{"input": "log_mel", "bottleneck": "plain", "decoder_norm": "batchnorm", "decoder_widths": [32, 64, 96, 128], "decoder_blocks_per_level": 2, "lr": 0.0027, "eps": 1e-08, "precondition_frequency": 10, "adamw_lr_other_params": 0.00094, "grad_clip": 0.5, "lr_schedule": "wsd", "final_lr_fraction": 0.01}
Rows from block 3 of the decoder of a small spectrogram autoencoder, named by matrix and row number. Rows with one number belong to one channel. Each number is 50 + 12 x the weight over its row's rms, rounded and kept within 0 to 99. All counts start at 0. After the name is the row's rms in percent of the matrix's.
After each channel's rows are labels from the 100 clips, of 14976, where the channel reaches its highest value: "top examples" is what is common among them. Only what is clearly more common there than usual is listed. The data: synthesised imitations of 52 everyday sounds, one a clip. In brackets: how many of the 100, against the usual share in percent.
# convs0: first 3x3 conv (decoder.decb.0.0.convs.0.weight, 96x96x3x3, each kernel summed), inputs 0-95
# convs1: second 3x3 conv (decoder.decb.0.0.convs.1.weight, 96x96x3x3, transposed, each kernel summed), outputs 0-95

convs0.14 100:42 60 41 47 36 64 48 32 58 55 46 50 48 53 49 48 46 64 64 42 86 31 58 66 43 49 41 67 46 56 38 58 63 61 43 43 37 43 43 41 48 70 65 38 45 39 45 65 48 34 47 49 58 69 57 46 14 55 57 48 30 38 60 18 49 62 57 60 63 71 51 40 41 34 64 60 47 54 36 51 58 64 43 49 43 51 26 64 71 53 52 34 59 52 55 48
convs1.14 111:52 56 80 56 35 63 38 61 54 58 75 62 38 43 53 58 43 50 48 40 26 70 52 46 63 59 48 41 39 45 58 44 51 43 41 52 70 64 71 67 46 31 30 60 65 54 53 50 54 65 49 45 39 37 23 69 69 41 38 59 61 44 50 43 49 34 47 28 51 45 54 54 51 59 44 34 44 47 83 43 39 35 49 44 43 49 55 19 34 49 55 55 42 57 50 44
top examples: signals (32 vs 11.6)

convs0.41 075:34 48 65 54 65 49 48 51 46 53 65 58 50 46 50 47 40 05 64 51 60 73 56 55 52 35 42 65 59 64 73 47 52 55 34 49 64 47 72 47 41 56 42 71 76 44 54 53 57 60 70 46 65 54 56 70 44 50 46 71 45 72 63 53 46 41 62 54 53 62 65 57 73 60 52 57 73 49 51 59 52 62 67 67 59 51 42 53 61 44 57 58 49 67 63 53
convs1.41 074:60 56 40 48 44 45 49 75 48 55 50 61 38 50 45 64 55 69 51 46 33 69 52 50 43 77 71 39 38 45 29 45 34 32 52 61 52 47 74 60 72 48 48 44 30 66 44 66 55 44 43 53 33 59 32 43 53 35 68 57 64 59 36 73 44 36 47 37 53 40 58 52 78 40 51 63 58 40 31 40 47 36 24 52 48 52 57 52 32 60 65 53 48 56 52 43
top examples: mains hum (38 vs 12.9); group: animals (38 vs 15.2); howling (29 vs 2)

convs0.7 091:46 38 60 41 29 53 41 58 54 20 66 39 43 52 38 65 76 32 57 53 43 48 44 59 66 51 67 60 45 56 43 57 64 63 64 43 40 57 60 66 53 39 49 77 17 58 51 48 71 57 55 41 45 56 49 64 68 53 33 59 74 62 64 45 45 46 55 63 61 57 39 51 55 62 41 47 37 58 55 59 50 69 44 59 41 55 31 55 49 52 61 76 41 50 37 33
convs1.7 101:45 42 50 46 59 72 71 25 54 69 46 52 53 45 60 34 41 51 49 48 57 49 67 52 17 56 51 42 59 53 47 54 18 67 61 60 61 39 45 42 51 66 48 45 80 45 49 52 45 58 46 71 55 46 35 54 52 40 61 46 43 46 26 51 60 42 54 39 54 45 41 38 38 66 49 43 55 48 46 36 53 21 72 57 64 51 48 37 53 35 43 17 67 53 56 59
top examples: water drop (26 vs 1.9)

convs0.50 117:30 61 64 57 39 37 44 35 61 31 55 34 48 37 60 48 22 64 47 47 46 37 49 48 45 65 35 48 24 63 47 37 57 48 27 32 55 42 66 44 54 54 31 48 68 53 46 88 67 41 64 53 48 21 45 44 58 47 37 51 50 36 46 42 43 44 58 35 51 59 61 37 52 50 47 53 65 45 65 48 47 51 56 47 62 47 55 49 53 47 47 47 63 27 65 80
convs1.50 103:60 46 49 48 73 48 56 57 49 43 38 46 67 51 37 53 45 65 54 39 69 32 72 51 39 25 49 68 59 28 34 53 53 59 45 48 47 58 28 62 28 39 72 52 24 58 55 34 70 54 53 53 53 64 60 51 44 51 39 52 59 41 51 53 60 45 49 51 49 50 63 60 51 46 54 42 51 55 53 50 50 79 65 54 27 48 35 52 56 43 51 45 48 64 63 05
top examples: mains hum (53 vs 12.9)

convs0.74 106:65 64 48 43 54 55 54 65 37 47 37 59 42 33 46 29 52 33 52 54 62 36 46 49 66 63 56 59 74 41 70 49 56 54 28 71 55 64 47 40 45 52 61 67 46 45 61 24 57 46 53 49 62 39 64 65 28 53 59 56 48 51 58 53 41 43 53 78 49 57 52 44 34 37 53 49 41 39 27 52 39 57 47 66 58 60 61 46 70 67 59 41 83 28 56 59
convs1.74 094:40 37 44 54 54 67 55 33 46 43 65 41 53 65 59 63 57 51 47 52 57 59 42 47 40 44 37 33 38 75 44 52 41 53 50 31 52 56 38 52 52 56 55 38 63 50 69 75 36 54 51 46 47 57 48 56 77 63 57 41 43 31 32 38 51 61 44 36 47 52 37 51 59 65 42 39 64 52 82 33 41 47 62 42 24 56 55 61 37 37 53 53 07 49 57 60
top examples: animals (43 vs 15.2); meowing (25 vs 1.8)

convs0.90 085:49 53 55 40 55 62 28 28 67 50 30 36 38 60 40 49 53 52 49 45 67 53 66 44 53 50 66 40 31 33 60 30 45 56 41 57 43 50 53 53 25 55 53 53 46 58 89 44 65 70 66 51 47 60 73 43 41 57 66 56 85 64 60 58 60 45 42 59 52 71 44 57 48 52 45 39 35 52 33 61 56 60 27 47 39 57 59 54 49 41 56 34 51 54 52 46
convs1.90 104:57 49 52 63 44 52 68 65 40 51 58 54 49 39 77 78 36 41 52 50 38 39 49 53 45 51 36 72 50 82 45 49 56 58 52 31 54 50 46 36 65 40 48 56 58 44 10 51 49 31 48 34 53 39 20 56 72 45 58 72 39 33 32 43 41 56 54 42 54 43 70 44 45 59 51 57 50 57 68 45 52 42 63 50 55 61 63 41 61 50 55 54 34 44 55 65
top examples: animals (50 vs 15.2); siren (28 vs 1.9); meowing (25 vs 1.8)

convs0.84 100:32 58 54 35 64 57 49 45 38 55 38 45 42 50 57 71 55 60 18 49 53 49 60 46 35 54 59 35 49 29 42 53 47 68 54 75 30 42 57 40 62 45 71 48 40 54 41 58 60 45 71 47 61 56 54 51 65 54 53 38 45 45 60 54 42 70 27 51 39 29 35 70 65 50 24 39 51 62 56 42 37 32 59 41 62 45 44 52 77 30 46 48 57 53 40 34
convs1.84 103:46 41 77 60 53 54 62 69 51 52 73 57 50 55 43 43 49 45 50 48 55 52 26 60 59 54 47 50 59 62 38 32 41 53 53 35 63 58 54 43 55 56 44 47 59 77 54 48 43 60 41 37 37 50 46 26 45 56 32 45 57 44 35 63 54 31 64 52 61 35 49 33 40 42 31 39 44 40 71 30 23 64 37 42 22 57 61 60 30 50 44 49 36 65 28 65
top examples: laser zap (25 vs 1.8)

convs0.37 109:48 40 44 59 54 28 40 38 41 54 55 57 47 64 52 63 45 57 44 49 46 40 44 53 44 50 53 42 65 62 64 49 33 65 52 48 30 62 33 37 35 64 90 46 48 55 47 35 43 61 56 65 38 69 37 62 72 45 64 42 33 57 41 57 49 61 54 53 57 33 33 46 51 58 34 41 41 44 32 55 46 68 26 32 65 65 33 75 53 61 53 61 52 60 32 53
convs1.37 100:38 63 57 42 46 61 68 57 50 41 40 63 42 63 38 51 41 64 48 59 38 43 73 56 59 43 45 58 31 46 48 70 46 59 33 69 66 50 56 47 70 38 24 43 64 59 47 43 55 38 48 54 60 38 69 44 51 54 64 47 65 55 58 28 46 37 45 46 55 84 64 48 59 55 64 57 48 72 74 60 56 46 83 53 36 38 64 41 46 47 50 45 56 37 66 36
top examples: signals (75 vs 11.6); phone ringing (73 vs 2)

convs0.71 065:63 36 57 45 30 46 36 47 52 59 46 52 56 46 52 49 56 51 44 52 36 65 40 40 32 54 47 44 43 51 56 36 61 57 52 52 47 32 36 66 45 57 58 29 35 46 46 66 60 36 76 48 36 64 56 33 15 53 59 38 57 34 47 73 39 50 43 52 33 47 61 59 61 62 49 59 41 38 27 46 32 50 35 59 67 51 39 92 46 41 59 45 51 44 41 63
convs1.71 077:44 54 38 60 54 44 51 49 51 54 59 41 50 48 40 35 31 51 53 54 79 47 66 55 74 65 58 49 66 56 47 52 50 29 48 44 31 83 62 39 63 61 63 55 49 62 63 42 50 46 39 55 62 53 53 45 55 48 65 47 45 53 47 33 41 56 51 43 51 70 44 47 44 54 44 31 69 46 86 52 60 52 70 49 33 52 70 41 59 70 40 56 19 76 53 45
top examples: mains hum (33 vs 12.9)

convs0.95 085:45 27 48 65 51 61 24 54 43 41 23 59 35 54 50 55 61 37 37 43 80 41 56 42 35 53 56 69 55 35 46 67 41 62 54 62 62 48 55 61 47 40 56 68 51 45 65 29 45 35 32 35 65 47 41 48 50 66 47 53 43 55 44 39 51 60 35 61 43 68 63 57 45 54 55 46 73 60 30 54 44 59 51 44 49 56 59 37 60 38 48 50 43 41 26 15
convs1.95 085:62 58 82 35 46 48 62 50 70 54 81 58 27 40 46 52 57 55 59 40 20 63 40 62 62 57 52 50 54 62 54 56 44 39 44 39 55 47 52 50 43 37 44 49 50 90 52 58 46 50 54 55 26 32 62 43 44 45 61 53 36 46 65 44 46 49 71 29 64 14 42 42 50 48 56 56 49 40 51 52 48 52 27 58 55 47 66 55 50 47 46 46 35 54 51 62
top examples: signals (37 vs 11.6)

convs0.70 093:65 43 56 41 40 59 46 56 60 30 55 52 35 53 76 54 40 44 43 45 24 57 55 53 48 57 48 40 44 30 45 31 27 20 52 34 60 41 58 50 34 60 32 54 38 60 44 49 32 34 37 64 64 46 57 61 42 54 41 70 28 45 60 27 55 40 56 52 43 45 66 58 42 35 35 62 58 43 35 40 34 46 34 50 52 53 47 44 57 53 57 57 17 40 44 32
convs1.70 081:44 28 46 62 68 53 69 42 45 53 45 54 58 29 46 58 57 59 47 36 62 52 34 44 62 48 40 65 68 42 42 57 38 77 48 76 52 55 43 50 58 49 61 52 51 44 56 63 48 74 58 38 54 25 46 31 66 57 55 40 55 61 61 69 61 88 50 55 49 54 56 51 77 49 52 64 67 46 39 78 42 45 53 43 53 46 32 70 54 47 49 48 64 59 53 44
top examples: mains hum (69 vs 12.9)

convs0.12 070:57 62 57 36 64 59 57 34 69 55 54 46 54 38 50 55 38 60 43 71 42 67 74 38 56 52 54 26 45 59 51 67 60 31 57 40 34 43 64 58 50 59 53 28 44 56 39 45 72 13 58 44 51 51 40 52 62 58 42 40 57 34 65 38 62 42 56 45 34 64 41 42 55 51 32 75 55 49 50 52 58 42 37 57 54 33 33 54 54 44 34 36 50 18 47 49
convs1.12 075:73 45 38 79 34 32 24 51 35 45 52 48 38 56 60 56 50 30 53 58 56 29 28 44 44 55 51 54 60 61 53 29 45 66 51 64 48 65 55 41 42 47 56 49 70 54 52 55 58 65 52 61 43 47 56 61 45 66 48 52 36 44 28 44 39 47 56 54 49 24 74 46 52 51 60 34 60 46 69 42 36 72 66 53 41 67 72 63 56 74 57 43 49 56 60 48
top examples: mains hum (34 vs 12.9)

convs0.1 096:55 29 30 39 63 40 58 62 34 63 49 49 55 48 52 47 50 56 44 51 28 69 60 43 34 63 39 28 47 45 52 54 49 51 43 63 54 54 69 55 56 41 39 56 49 56 55 67 63 41 32 47 42 51 43 51 58 44 43 64 63 45 26 39 43 50 30 47 41 38 54 38 47 45 40 51 49 40 65 75 48 53 44 13 35 20 41 38 73 28 54 26 56 40 58 41
convs1.1 093:59 58 52 52 22 51 61 40 60 28 51 51 37 66 42 57 46 41 50 42 52 41 28 61 61 47 63 69 66 53 28 55 70 46 35 38 36 52 48 48 42 55 47 53 55 44 46 58 33 43 59 66 59 44 43 64 45 60 46 50 38 46 80 68 57 53 55 53 63 55 40 43 59 48 40 39 58 51 55 49 36 44 47 89 36 57 59 55 17 66 53 59 47 75 39 33
top examples: signals (34 vs 11.6)

convs0.61 136:37 48 46 49 46 44 43 65 49 52 49 64 60 69 50 53 31 55 43 31 30 46 53 35 36 52 62 42 40 31 43 35 45 64 55 39 41 42 51 63 39 47 41 53 47 40 52 73 44 39 40 45 48 47 12 63 53 51 64 44 36 54 52 53 71 29 72 49 70 41 45 48 83 49 55 43 44 53 46 49 55 22 53 43 58 34 52 42 45 71 55 53 56 47 22 29
convs1.61 126:55 27 42 62 62 55 57 42 47 50 33 40 45 49 51 54 62 46 62 61 69 57 61 76 27 55 46 48 60 47 66 68 42 27 41 67 62 60 48 55 53 56 52 49 58 63 52 28 63 61 56 53 51 39 78 37 61 47 48 51 54 47 39 38 43 79 20 53 31 40 65 47 21 64 48 58 58 55 57 68 47 64 52 38 46 68 43 59 53 34 53 39 55 43 65 60
top examples: laser zap (37 vs 1.8); nature (32 vs 13.4)

convs0.39 103:37 32 64 52 42 68 45 43 51 39 67 50 63 58 58 72 55 54 28 54 36 31 37 40 45 33 46 23 40 49 78 41 74 58 45 55 42 46 52 53 53 47 32 65 56 49 53 60 48 46 61 59 57 34 50 50 82 45 70 53 58 68 65 30 43 46 37 47 42 38 45 61 29 47 39 60 51 72 37 70 51 44 62 55 55 49 31 65 43 54 54 62 55 45 62 47
convs1.39 123:49 85 22 61 46 63 46 58 57 29 49 69 27 48 44 28 50 39 51 52 71 62 50 51 77 70 33 64 58 74 38 48 59 56 58 54 54 57 48 43 52 59 60 49 60 43 53 47 49 51 50 56 29 53 43 52 24 74 35 53 58 50 43 66 53 41 49 53 51 71 67 51 63 51 52 27 45 40 50 49 55 63 39 32 56 34 53 50 67 49 48 35 47 52 36 45
top examples: laser zap (77 vs 1.8); machines and effects (77 vs 21.6)